Rows from block 4 of a small multi-label audio tagger, named by matrix and row number. Rows with one number belong to one neuron. Each number is 128 + 32 x the weight over its row's rms, rounded and kept within 0 to 255. All counts start at 0. Numbers have three digits each.
After each neuron's rows are labels from the 100 clips, of 14976, where the neuron reaches its highest value: "band" is the frequency band that holds the peak. Only what is clearly more common there than usual is listed. The data: tunes sung on syllables by a formant synthesiser. In brackets: how many of the 100.
# fc1: MLP up (model.blocks.4.mlp.fc1.weight, 640x160), inputs 0-159
# fc2: MLP down (model.blocks.4.mlp.fc2.weight, 160x640, transposed), outputs 0-159

fc1.454:153116139091126105145110130110132073159182026163120138130126155173157132115126133160082130143136075093134118172145190102122137137078103105123065141164164060126113095163091153087195190137137121120100137113096144168121117058140172155121123124070122160145147084157042116155150180112112171139172153142089119094114117102153117172169123164124088122110189101134152139150048155119152193090137144159126131134163102144127120165125171082130195138115135117120159091131149118119068151055117135
fc2.454:119137147144111219115196148140103140078138123120134096107123145119118183122133097159104149103109096180150131106193119115084128112135177160164109194080110119147142131141185158149093084110178162164091133126107126185084098131133166128155054102133157066080125099054177170189150107142095126153117111129120073150165140141127123129188133125153128113130157111082154136109099117087129059147184142123184172167116160136118176136102153101099082115107136077148131124079115129153077141079206118
band: 250 to 500 Hz (86)

fc1.48:194074150119129191103177069204143139141149095139128124086172093130107127095121156103140133116088109146105089101144098102196085091157157163123175182157148099118119123100107160124129076126156112137197117115111129150131069169185163141112121141075131157063184138119148115131146126173138091123132080129162114115105171136107136133137090103089129133078147068131125119119048179146095151149155094146137134133174150147120161180141053183110107102131092078161116153183104093194095171144103136
fc2.48:156163160146120140154089159131128125168171075096138133170104110061126121152151155129136099110138088037127142106132116067198161143148136141115157124100080162128128151123076123155145092147110139135132149106154122205093125132183129191076132167120132171054131119161119166162192137112133129162121135099095098088093040089068144161109161112028153131143168089062125107131162161112135123138112163191118168114121113134153117152109148109115126159112133036147187136110137110154115111124145111
band: 0 to 250 Hz (70)

fc1.1:195073048190150135083150116120121171106107168062106132120123151059163099124132100157070119153153105162110081167091116105121168184113108134155150080073180149081084199153134108146142122172158171151103095151090077123115076151147156103181142137158136146167086114100095124162138065150175129153139114143119192140145130145142119145160100110141128126153128087138119128162106124135148103144146114136157146176200134062123106142062097143159118087107125142062101134087077165141108173124118105
fc2.1:073166131142103138151088139057125136116135119186109127164126165131113133146132152164191115116143113085120152133181178108139046112140113110102186131170139080147077078128136161112184064063195166186119149090174102184166143123112126119174094123127136155105078097138128092145103157097115193110169113132111138118151130147166109045157115161120111163107164078103113112127096139133164169110074071120110166113070116179161114113175135106106171093142094120123086136133063131134111094167141142
band: 500 to 1000 Hz (71)

fc1.369:127129101119115183087094077061090087132178110123144169145122114160127108095158138135150156219105122143058147164140079036136111109134196151124198134112147126166116146111093156148114083141171107137151082099121122154151096128134149112105133151134102126049100166161101104161113105147183125137063095109131151130147129169106118141098134105070150188106127123168165096080077201093119113139150138108100130098082129145104124191136090165118112145124073122146172178143131117109075128201120157
fc2.369:134103137103175077166078178123150118099191088106056108119099115075155132146150149156090138101123153065160160124156091108100180180135168120108122090139125128131105110159071118085110120095091158135108162113148130187135130118094109136116149145102128110202123154125108140159143137083144176189126151151153144146078046050156123179066204107115141126088115133122136133124202047151146155107148158136147137114087138144096091129078170072096140127083096149103131121123115112106148195097113127
band: 500 to 1000 Hz (64)

fc1.25:118093115129068120102158146185159172137156135151081119166129108161084087112105134124146137134167136047124088137160111103135087090144114148170098122121127078128133129161134099116155148119148172103125127139111181126143171126070120098148169162119097158174101082143176110095078203088171122175141132181085064172088167128128119108130105108071081102168073084162091132190076100117092141153169077177180112126153138145134117165144104136138103158164061162168105151109115100161181139196117130
fc2.25:132100099164160144153138154086077145105118099156073152108113131146099115086154090079101129102091160109118120161122141170156093154143159143092157105104130134100112078113134132110135057099110059172127147089127077097153141106189122098131109129165162199121180074199143111172138127155132177137119162132164175116135181157154162190097161129137102149121117089072189084133073112113154153077092153089144086138129127121188132070144165073161130127167103135123109088060143158182064135131105104
band: 2000 to 4000 Hz (51); 500 to 1000 Hz (36)

fc1.411:135135129124152110109059121151156105098127143147118112127149174178100106136080128099110138104127131110145131112109114128126115068124105097113105255153106133136107127081099156114172079113122127148162151116111131127136166111106117108064098132144166143122107065138099118150132112159118182144147143129120110133163137171143119076072137144143105129214051156146124096149120167129134159188113116142135112095126104121147120110122138131102122127058108120149141118129174178173144122236109182
fc2.411:156114146127114117099114107119209107177171150158084147152100000210172153119134122067113072124107102102138114117070106117108103130143070145102131150132105131151126115121117054169107121132081114105148059136110125163131142093140128160110129097184129085172158132133171074143114108097122150122129102128144150172157141146133106130138141158119057102160099100139119096136109112120121081108168141148092150060142153111078131155095126123085138124062097118125139093141132088138122163158112157
band: 500 to 1000 Hz (90)

fc1.605:106108093149157139178130159141140087224175104063173132161129136180130086155161106068136096125145096169148125100088080134071187136124134180162109050113120090069119137122132131171127115158130140174114139159144168124084116140124098125159123127111078149101126150130134103207129126127108125136126136133131174158148152128167135121163132140142093188175168121129215169100156125180154142129173106117084139083139085172143131142086141131119174155129219128180179146104140054159145100110120148
fc2.605:137114160038138149107119131093152113089178147121182098136148164085168161164112097092078134104109159109148081139072105167166098131183097099148148094084124097130150140176150154198133114118040161101077165099177086150090132182133173099077112157129160151179131140144165069156085099107061122100073145060121164121145156174141152137158128131159136080162129153149093144066113110125112103154132085141147133148077172110143153117106154121122118086161134128099129106073134115130115072129163155
band: 500 to 1000 Hz (30)

fc1.385:112117101104116139144187145193174126231127170170130131181118174071156195118098185107099117163151102178142145112100141142152113102087120118093142141167103114156127111097125174135181127104133124177084153071107155132132132107122178150163098157129156111140149147107135093142112112075175096129118154169097156118127161085063137045141169036108177127107103144142092159131136143066127159137149092117103138093168190113128152074071108095113141140109140131178134165079118116103090134140174118
fc2.385:077152129083143113135112103205169127128173155146122122218073164144146065144132115141116135113133110205126120124140105032095121175153108139187147129095159119170158101134153095142090077146127144144129132062081108112118096099154123179104111129194123251070111152102129127126171076117095129104181153110098105101109113115081108095122110105178150136172062118151172129092110148134132137103149090094113121120133153112179173152107122113120158123144139091124116137160115117094172178121138165
band: 0 to 250 Hz (61); 1000 to 2000 Hz (31)

fc1.61:171150140162060122127097138149147226141194171081123199116120134106120133136097129077094177136160141144171179177137144162108159114110175125140130121130164106141122130122151114091162120122122163111126137138149073148128125125134142160140063183111117140114127114140103117115162137113172137107199181145065118103099144159169134098130117163071107092164194167155109094114080172121134133052084161174106096167203084134127159134079125175137139107110149107129103146183165185085165078094141142
fc2.61:130099134095188122144179105116096105186130104169082109125146173147153110140106142158149075126112145124144099121148082076123084132127127123132131170138158096116103063117059146190120133112139183156142165075136149119160083109126119114107154094178136076159086147125086146129108097180161116077115181083094159092118158114127143152124169158182108119054117082112083131128123181060135155109141099142135104046110117132122142167077069154173136046156141078106120220153116119127141105122130098
band: 2000 to 4000 Hz (82)

fc1.16:172143118113107164132144163207132105114128124161157182203107074112086110076144147087127179132165147131154179109123155127126179105158177148145150170017175147141150189113128129187139133140142150118145156162085121132240154158094146125121121123120158146088167134137113126225143122161125103103123092078156084149115143147153105130157105112137147139126147130113124143177080156137169162156166201165129152150122128125136080170105073126121111125106091117105154118064125123145169117113112180
fc2.16:139142110114107119160096081138100129139108104135127211141116139154080125070184133112063107173153137171117220137115110146110118066175132155173102116066092154159105192137162134165125170162123127100127082119140119119164178123085113066147174143101161081066181084084107068170140153115091136124142142126123165163144122161149114152089167084204156161123101092124156151126104122084097154177150195170106110159133075092163140078125078100096117124121163116159144116093136149116141121105139133
band: 0 to 250 Hz (56)

fc1.96:121108150145119167118145110161128188129155109157057158094133077209116142179127108170070117178125157121116110104144125103144085146153116079184087128100155103121137116192094195126149173132142123137100137114118096209099121074126159178096170150048102164125132138105168112177117131116173137148186122089135102147117134179111074128145123163119086130170147038131165145071138089074167091122130149119103100150158107090175114122080150183125128142112142116099179099101133111116100178087133125
fc2.96:102122219154147136103092118127134121125183126115165127114167143110143221118137141110135105193127100130096114157129120117126164120151090100086120103162142110048079135160196142128153061100114097122104105154166117118150100087139154141151107121199105101126158073112113098155129105136056153160050132175147107173112117112173113101183107090122148077125134208142156126148174153138156056150161109098123137159108126156048131156122115091141132103115136145151043147115122138163126192154124144
band: 1000 to 2000 Hz (44); 250 to 500 Hz (38)

fc1.11:094128032080113116177108106147084106155170154108099081090153096144160136170131138101140151056061081104112089126115135155118153119148106104085102101161093161123138087137109176144168127094144188096097125107155095068153170159143174085105153102140128095115200079110167101146120085146107060156134193113183148108119181164137149194178138158105118130164130120073128113107083097128099100108167137157163128122174120127146119173124111135120105056174150141154126166145111135170144180107155138
fc2.11:177119142145099172132049120037098115096115138161092128102099126080136124145102131159104097110129135133139192111136124097127105146091097115148150084101129115120119131116107095101186185109006174119065087111124115091116152140156117140158106164145113134115098152169143151134178129123065096155141131078162088074066161138133115140156165148138156170155055171137145191173125140149174151204116164109076131101100139110089175086127111092127147130177080147125134163154119138149151145099157105
band: 250 to 500 Hz (52); 1000 to 2000 Hz (35)

fc1.73:160142079139149100119126106109120118094140073088159159065121098152082035098136087132128115129198139168137103140063154101101087174149120134137107096130219116131075168125129129088140122092164139174130127169128145093129142114125125142168141105129142144112086125191117103134110149121125117142108101075055107133136134149182131154116137188123114157118105136149129085165137172167128188165105205087170171127138034108110125149125136170160078178149122127085113108089123141180070163102070141
fc2.73:056126120120149117139146182106133119141138167205078144117100165120063138202156170157157113125103159088112155125185088110135089126128190127144139112189132165158093149147125143114142059149133156067131106124114128139204161143200143118070139105133120111161172118080141136182146143097089149130188137149156088143132084129078152102131127118169103146122141090178118125067122037122125180118139123137153085151102180136081076116125154086155133134129147111162153156155094147083159108059129144
band: 500 to 1000 Hz (40); 250 to 500 Hz (31)

fc1.255:099131125069120167126136110133064139078146219121161186084138186132119150133128115135161105149144119148118116143166165087161126128083104196094133125163091104227125148104137157131089094172102118099058164213154168129087133160130145128168126132072162170099135185159153159135113195122186193146121094161187091159167160151130170160097142141104111135113120084137180139171085118112152097083146157106113106098152111116128100095112142138135120151139087122141147097129128112127109081068143097
fc2.255:167125108147181157147114116199153116164181082164161161180153172163112110146191143171128110128089135111108149140072098170163142143059117126112124119173157159094142175156156111126169157112155105090090139023153142124126069121060066104074114091113092165149122115137120166149139139141170133146145145132117098087147135082124145125100093141139114118148116140136136113098143130110108121151147172149195101148115114136120079150121146125168070130131096156115203117170109120198185115135023103
band: 500 to 1000 Hz (42)

fc1.98:089123141134144108092135140096165130119122106094126108162139139100179083140170175126165104133159150148086088144107128056125049086076061102164126102140108194167131193145122130144137154103096179145100119109162116080067130121063143089140141129153122123125064177137094064140083153098098159092135127080123160130110124133117172154135146137163095144136091119105084108176124070071105104144170163098147111163104131192150128125135057134152168136124149120125177085154131162048084131201121120
fc2.98:079061071080134117095147141090101128114108203169082132114093144065135088099147105124202080150137126140134153134104115148151100115089060074150126179130123107087136157093156174087108155163054181110084129144130130156129109136135136086125110122137106150138084055111173116102139070103117113115109109118113165105120115171103122114113113163173104077067178093166155152137133127092146125087119131153170138122110164095131108138162087094116094163082114064142051115137182151135165191168147125
band: 500 to 1000 Hz (37)

fc1.171:106101153179123150123079121121100137163157152148119108108123139145133154170086119210157165129136074130138130108150128026102114115107071117119130117203133089029099169096119128122102167107164138150086110136140147104118097144120126139078107103134139135140151180122099106134098141093144139078109141149156072098194147130130237117195144089171137072138136100170086165153085164068200157117102155163155139117121090114120127125095153139119128158097091160121110130105114111178119187154171129
fc2.171:209146113100151064145132155130155182140109108093124139162128068044084165118115070084136149127192104149136099127104183164093131121118107119071160124116111168174179138142099135101070128147111112147192132142129095116111108082118066145135129152089119110173178123124117142150115146143153122138087122147139189112163091080143069105146173199084145159122099110066137092126130104166125116140125122146192134142123148134154072148214181126087122139093197098165159124152107159131172114095120135
band: 500 to 1000 Hz (61)

fc1.354:116069104174139202113128132100123165149087157077141157146150095138113091102195124114097163108144106109159108148142127168146181151131165134118089111136156123134155068133131136125096160133177142192171120126218120107083101146140130139171133121172092163161146123145104175108186095161111160148179135141117148144101085174122214146079137123121130110111123142103142171069110084201160142115123091171167140137123085133184164120098112130208183175142149125115171082122104152114093134102135207
fc2.354:102132149163132159102115120044127097088132067123098092157086097166146104148115120117138126137133119160106083129107121075098166154185139123081134173115104088169106141135100133103129079113161155177161076153090109098098125164090176141091147078147166114091184143090090095093114202172135132087117164027175136089130104159114122125120082131143176092091100105116160083133126120096084140145147114167120074136151146150133130076129147140154175182114098099131232109158112150092148075132146131
band: 250 to 500 Hz (34)

fc1.170:104115136172163053110168163134131165139069127171159103135180103082154098066048135076131131102102153117089177154080155117095105119165152130113147151139153145108185045187117176148095138107120116137119133103078094145111144137116159141154135090132151149130140131139137181095174114180087108195105164125097150148109141152114089133132183083119123195190135159123093057109172114096040167136131147176094108106150163160164151117152073138179139114138136135124114148163126122148168165100127115
fc2.170:109154217110157168154117143106127080166151194153133173058148172148142125097112132132139135085130124205109144106115087094097119193153132087184154118130153162090075093126149173143140090080085147149118136106165156111144112190092067128141130162081112142120157107186125220113115100191125080142173133118102100134155102127112135118140123163140102139168139111139142101085105151144088132074073161061174155116170060192133201130141128101140145114098106125125091141143149119091132119137125127
band: 1000 to 2000 Hz (39)

fc1.223:087139153134095126166154184137136122149164149160215144098187107156158108098082096132145125100119072083118110150166133082167100138119127139172168127162147106165149077170206106106162102200147107131097134174131114153189128110080111131128143090143159131167151132142127119087124102186123111080089067132066144117101135117098093161120143056131116159145115148084126143150160220171136138167069154123098116182188127164107171151112094177166094136131127159115098079181110121112095118119157133
fc2.223:124120135157138094088134110117122128152139134132120115090103124094086092057113150115137159152154141158121147099142094144149189167124111156136147096184123046103132105160107092093120079121116165095123151125148096126068167107084177087071124087128124088165120135095122074130174060103151176148129090183148172074117119138107168121105136068094144131180076119151084186111122114185105068146101165124128148163154076070108170149126102111176192201128116141076133126112106155117049153102140135
band: 0 to 250 Hz (41)

fc1.6:145211164101141145138148132197144175102106149111110131113181108094156110178133134126157088106075202067175082106139126123160183116114084111153142093176167142158116172100125096168099150082122114127111116074152112104161146163051158113115033122120122140084084121111080163135144120095120100126121097174200165137141137125095104103099125090115132130132152095116133110131220128127146147085063175142144121127147129083144163125070119135133122089130126218126124119081095101108079119148131147
fc2.6:111142172106151103119052115122176159121120091167124137158150085129092122144178154182137140158103159112133025121130145122113152161121168136121151065162114113166159137093132148118088132103141171140127100155067174145133106169114106132164066188153114128126159113180182160154140095164097155119176150138161186140113139179038190134134098109130111123172114103126173119127128120174129133135124090094126153117171085020155140134203147125098133183116143188158120122114121130138128095111124068
band: 0 to 250 Hz (34)

fc1.137:112123060138102109117128161105143145173155129145121175119093104143105179191116111095184149146175092108122084115093152132119115127101112187127126172169054154098170110151134086159079128113144133069100126101179195146140087038108158160110169132113166104167126201112175125122093085130155141068112136131127169188091100109113118144107101189186136099096117093118168180142092144096120111147149186114169135115136181126128127064116142133146140121117116076155160099153126213121096110104097112
fc2.137:097144145148120125105137168116112152060113175084084080111111146152095153123144113112105170155112145180139173131134178142157115115126175121177144124116095089135157138152102107149071189118140131141165125084122139121131170099171105113120144112076124199113165130104141116157132066158118151071135156125175110062138171043096115103200124128125141142158097119172128162079160071182123106104104113049076120114121131099122173086094166114142108152163203108153175147110082062084148106075150120
band: 250 to 500 Hz (31)

fc1.74:075128098144120140125143130096138093180158088125106135108130074167114232144101098128113126163165156081073157187180170145141117134148135145148101138184112046096166176119151116189174226111119142077056111054110126104130105084114126127158112091103146121134160156118116135160135198112142132115130126198139109122117140091116175146137129136092100160095162081109111108121115088097105104145127137110114120145131083134161137152114107162094161148108132117061218137106122089135079127096099101
fc2.74:125135158106145076160107044128175122197166102175158121112128161114146074083118122109081156097149088105103131180129125116148136126111128123142133122151136082091144129140184147166161183118105175169143138105173139071104126087148192124086160162163144048064093147027168114081119050134126113125108143208120140116115142137121144186106125103113136119142160130115177110134118139189145094073155151129142118121056157127153193159081118111154138142104136145157156141132105146133178158106093125
band: 250 to 500 Hz (81)

fc1.547:131136153174097139104098097123147165127102086128105174147133113131087121135136087116194157161136136066104144150118090082072148117106190148071130092107225101145134104134120180142163132114144127116104113113145153186142111097075140157146034140176133077130056146127139133149101151149098140083137161213088079145135090177129103089098155106104140148110124103081062148079125184151206143150124104070160084113154148144131117160150116126099137098138133152144117148194124173097170144146120133
fc2.547:119157070130132101174163106168113020131187112064081180092128071081080097141090099096047081109120159122132143148127120121116160143103127185111112118134148108084172147106141138090134160122132154110126108151138128110103107162180138116111116107127131110169088138072083166158132123123102112158136115096049198177103173105123126065133164151123112120129113129107105091130177071107127123156110085133125071173108118126139111162143080128130121142068143135175130179154073083067112088089128166
band: 0 to 250 Hz (30)

fc1.103:138143106161137137125088133103154105119130117111135093129131150134145112139134099171100151108140188137087079173098129123161085136147068191169112133100150148148190123069095182049103140111119094172130085121159143128177146140131119106121090191117146108093111130149169132084146157165128083101120154110099156112125169117146055109159122132146192127114133115169109086097094072162111046143219177115119161114195135170134132131163121195162128138105137138061112070081132176129139156194141165
fc2.103:166132163116129134137143146138053103088145149126123164102171144147122122081145141094159116104125095116165118105137159159145240143135174071137124151138099149101134132238145032187127127128099109119137112142125114149137129171136207150092108111132140135167115090152128118130102108106120162117123101142123111179124110135114156180131154108129115109136101141151175120164096171103129153184059106115114069122138133119150126129134134044072077110124116128170179255160138146153162142121130117
band: 2000 to 4000 Hz (79)

fc1.321:173085184172144122176116107115123139171181102173140114118116167150122127133127130167089136142121112080058086182147120094132184114114117141159156077118097166162139226065161109126136217159144171121139109106140079121150099089112123138165095110120133150153109140125094135158149103104147131149109132123098164093095119114119207171115122168184074112142105122112079135122173086088107134170157083127096188133105095188174106182111138130115123074089132077134154097074128170176102141101164150
fc2.321:070171071105134096127140118093149121123108125174161152068136111084130164177174123113099148079107179120159154143106151035140128128090152142130093112112146098085119127137157112186099200125142086156087112129161167160150133122124143134130135149185147126103168041149183128060125152121048185144183129099147099137146170085150110097158160140056126115138183083131127160111122086061136133117150120148103081115140138086147155128112148150132080138149081097177134107115150183082177132100105126
band: 250 to 500 Hz (87)

fc1.214:179100129124124128053110230122113148122184083111109085130132131148155144125092116173093121092121104178142116029114104128144185161161115137119128182162152103135152098081166099098140117115122154198130178119145094079152081126086139180132102090100197115114165149104128088123125088097114091151146128108095150173208143149116136112223116146122105119125118075120127112096097152158148143146143105152101114128123155083090164136078121086146094164128118131124127079124133145116138044069163150
fc2.214:158111117078102142208070185144131131148090196098200106156096138156166165115116119096085101052139155105111131139126072115136117133136054114077136114095126127170049110141119128164138141092142115151090122176186125081154139119132078146135116093146146143123119159092180144147135131075106092121159053131101120119119123057127109150047099175174098139121127124124140070137163124148124090127108091143131096142109116103123145156142100115140181103102114089161138125208167107132126136103035123
band: 500 to 1000 Hz (30)

fc1.514:098171173118109135149157140132130133080129173123154123157165146160181157146133126118155163138103123158144216152101168161095178113219134143148092126161146228103119174177196181151146167150138074112129079120146118096163161085122162074119114111102087122064211102081103087183138150078129069117167128088139120149126137134139137126151140085132133128127123126151158120102129117134080152179163200147130127150091117089160138130117067167158129117077144089120097115102130115125170180136116131
fc2.514:090143098129159136174093111185157113114191119151097198113094153109131121100150139185079091107147149146101169140113133184142144086129134122117046128114178093148126107081156201135133107119125150100123070081092133144090163109160113134145149167090168131093157070123169108149142096144155129057086148168081154153141153147143100134116108141138160144138074147198116167093061115115087144166149103071158079181106151108118165120082087092110071155134122132113089137035137146124099129113163124
band: 0 to 250 Hz (31)

fc1.505:157120143122164115113204152137141081091117094119087109198095113107167133146126116126109141128151105093131106114141138146100180106123124094127116105156177112130070157125143084164111103096164151133128145113115098160220046176117118147117208181140143144142096127141090099081134111061148096160098132191086086183147148136108108055127126106117109096122139103103109112138027178068079123165084130105169150116107137178150154146140112126128129190097122187116161084110124094143074097137118135
fc2.505:137104135117242072131186110111149133105129122167116106144151100096135120175133130165095139123157104072138169151149156108100134162153109074142165090203083162137084127103103147136099121102146118151122094096193135160178092114131139160129158125146134118104166065156140121099121119128145138157113194119094172152118157092058157157110170160170129126182114090119172121131034111130142095168111210110053122074138131167166119113175158161113129156143142153129155090159121101156094109178129092
band: 0 to 250 Hz (33)

fc1.519:126106054124127143141148113088183156120125179122154092162156084195147138143179114145070100141096100143114144151075186127077113000106108114100145101132107105232106126084127110075113107133135121103134108180103146123131127089099126110102139105145105112129115102155120152118184127134084134179087118139133088125121165175128076110131142098140113047125106150121093115128134138163095136136124091129118142117118132152151107175084117091188108112101120080173173154125177113160154110100133134
fc2.519:122114137135148101137162127111115145136127123121102096079082129255142095111124095122120173136153114108102155137117140073114139170157155085187111174157155168076166137099085143134131114129099112131120111157155098142109164123132110125186073125108145176161132124108172081107116127107144112087163108154109130095114088041137089108164164116161117079131135117064103128131152120108100124104097086170109116076096133103139110174187142145109131105181064129092131138126074136126084124076095145
band: 250 to 500 Hz (49)

fc1.84:126086123120110145145129126115143094172168099135165187133101123140119135102118140118178133118116188122190086088121173158132141083122153168136127168144142162097141058085103059133076197163138158074115081109170139143109065118119127171158174107102211091129150136147193129140095056126138155119140140101139118140110153164140128093191088192141121102132080093191196107144116130148167104102156122109134150158129182084118148131109135138113133172146127043147137160084129203151135168114129153
fc2.84:157162170103130133057089154155093081117132170128082091100089169153150163133108111084082160089110129119104128105165143109091164085109159100145116128158132069150134103067095189069132184101095118196145089120095148185135170149179147126137106125136179196130066144108099113123130083150140161085133152117144142090142154109097101216108150158107136107178100130139149135123137107142145162153139115143148144141170055113167150122099103163147128186148201099145158070121146072090106162126144182
band: 250 to 500 Hz (90)

fc1.299:081083085090126136099110124113183066097181129079097087105187124108147136142168116167152140134185124106197139169143176112171127180127100112092125131119091088141108150187139189101126116133094188110111160115202207119139132158103132100119112182088156082137122124096129131162119166147170131080162038195117208082104105167159083130140100138162143156127074165125134171104155163115146092135106129114134090112152149106126151105094148139095160150148148087165143120144110129114103179096155131
fc2.299:179104071142120059118088096135115098112114096099081101090109088147149069123125174126112114140168145160099137138157080188130142077093153112133148181107139170097193166065155152140124104105156089164091153093100124104116133150121109122124153133118193084104084114151141153117156098133105140117198199070186153171097094075113164167099137147168171114115139092111158114128115101146108132097232147162127143116118095149063048156092113150138145156113109148131170125125153163135169153172150125
band: 500 to 1000 Hz (49); 1000 to 2000 Hz (41)

fc1.603:140123129133128104133135160190155161114141151149090104194192197098159145101109199110161100159097104109132115116046136146124120114107177138132205088070148161118092148155147158136082112109149126072146106139146122151089124122159112122092086153138149145195084167132170154124130170151168078162137071081119097142204154095104087075161209125147076118125099116119074131120080169167115129139099136141079166115180095116111147137115148154130116122149108123089049106140141092110140096149094169
fc2.603:162114144122108175077123121177129156068144154129156143169107167115148108166165165104108111103101153114122181098137131116148101103128115161086063080144113163123150160094176184192115103122082141086158136134143149107105098161171199100124098091136182070040157163083181120098186086140142099098183207134156081180138082110138146125128125124138099124111125111142155082115118148052116130112172090137134123135125148096069194117108085076079154131115135109140149122097121106121135162097180136
band: 0 to 250 Hz (40)

fc1.602:133121112132134126136124141133143113125145159186117084171117153111142135080159178161135121134099128158098064116147102126073116149119178070145109169109072129147145089159135103096168077066133187111167166164108134162059061089135168181107127126110122117131128105152093120053137080128136154056151123051223126142115135111151166127128094147133115102109149144171080100136135147166162111108139115135148152133119159195126070171135152170155154171150105132103109186134125094223087089112113143
fc2.602:130160132088128130100152114130169096128145148153087115160122124088107128127160106119115072133079165134118115100098090134107146195085089119123166132163058136145096099147155110111127086179130159132119165133163157096032079160127117102072042145094122097140145031122103135098095093101143101124191071149197137105140095113132154087121124098102103109112093135089095136134119100131186094090141148168173203094154144079098125181131122146140147167149130148198127109152135095163095072088112118
band: 4000 to 8000 Hz (51)

fc1.7:178148102161099124191097168061191152162158134155169140115121184075119151095129127177147081184131143171119155092132149115094146108140156069142112129109117124112113150107111122088090112119113184096145071058115122093121208098153180092144174147134152132109143132142145127163140158118065165208151082113029173178106139148113114126139098140112146094149134112153087107154150142113092174118141154073141116102129167155097099146139119107117179097054097143134097155128110089120185127160088146
fc2.7:092092154082101153123120154101178046122119096106183152153119146154161137158060161147120172139052133195132150165133158119125106152080096112108118077104125119144152149154140160125144072149093118088125139153185093067153194126087183156171122160181137121133148149110121094117077146162081143138188086159097129155094148195126160141160124077131140079114118145182121067127117095141089150115127123090132124165132134136143236095125179117141082065116107123101149131113159110107120117137126171
band: 500 to 1000 Hz (33)

fc1.506:099138152059120117000110179159106051154130105104110144134135134116134150125149133099098187183154121172120142133190174124123104082111169097121109131124160117096146159101066132087112115104144144106093090101148144133134175156149095102105117140139151147089109161163157131144137081112145197177099143151158082152091177144136111158079130079171155130090130103127122083125127128087184121106125123115086059166157097108127130068130056118127123136098094102135066143130170091111140119127178114
fc2.506:121098166000104017096112070156137163118092144087119113138155165122126100103106155117087130056145077144090106115140191111119124110104109117097100158138119139127133113102160127122107122138130107160087132079160132150103148138120137094147120081155172127093071172136095161099187117111116166147139125107137122157193103145118157146207106149151091188125182150171132133147160112099115053124093131098088158107105124126130124152152127115094120075148128160152066094133151181149089159162118176
band: 4000 to 8000 Hz (100)

fc1.194:140099187121127119083167089121102119102113101116148177109130111148116094110227164077110079133129051143148155198148159121154132105160142156136116152141219113115121127154135123106123114119151097096124237150116134161113105149138131086155123168163133123123135120157088138110129118161135118162121152191129135118061148135124163177115131177153121239137180167108198173124125116123147138107133123124056140084105144103169107164128139170195105120138173154179126075135079099119121132139123159
fc2.194:164131134161159064172109163097112098152129062101162137145162137086138129124073101093181129153113134137100107131182113155128130136142138121093142104107111131122136154081101089122175103127111158125102130126148162141151114095149098136106116064172164124130135172108153142202125173089120117125136111153138084184062085117128128147136106144122162000132151150097109144092136114128098115105154177147196107124196135128087119135184146139143018127097138109145110141122101139156137162184136144
band: 0 to 250 Hz (55)

fc1.343:110088100154063128109111147102158159157113119098142175093207212193151150100150138142102129106172130186082128091107132109133102108119155114149108188109109150152126175051084080099119128164146126117114129163105171109144165162124116143078098156139121116092112070117166124097171162146127185096147122136133122139108100119141124095085145069164153094129114125138140124109137110120157089158135115116094136171173161135130085173098094161176146134000142129150197186103080110125143114065142126
fc2.343:182094156133135165112129174140151098153114133081071052141080087193154135103148087109101147115089131144137166114106144054051177130171114195132144088122134096100183110135157163172066143145098159178201072134163139087147147160108179130186131139096092159112093163160107138091148089102109202096125175090132123118114137110122169147158159116098172094188139144138090154114152158156120093121054103128162140142081126098151131149116116108121128095186123151123105113114159167120143152120154118
band: 250 to 500 Hz (34)

fc1.499:117080134117117136125085092106136107147089090110172142141139100117105123167152105177126141143133144166129112135177171076170124125114114122093084172092129119134119125179217093088129137121131164126159155094154087093082178204160114107222097130087134152123130110105138090140160200167148124049100104139099163122096162100108088122099127138140076125086108084113163134118118145067170095119123082120136129064188050155080090124105122153115137125132138109168107132160068181201141137108111102
fc2.499:119142143103131130166131096154124140174145175108158186175197121169115179114063082118139091144168154146154085190141153111100127117142129115148175088125179153100117066120131069108171166123125080152171184108114108111134062119130117113052112100168111127115074103188150106160105097159098151090135162106116061152134172155164133110132224171143169122157137162138131152136119166129085151189159063151110169160111066145162126084110147143096134146115150123122115159118137112095093156152085100
band: 0 to 250 Hz (56)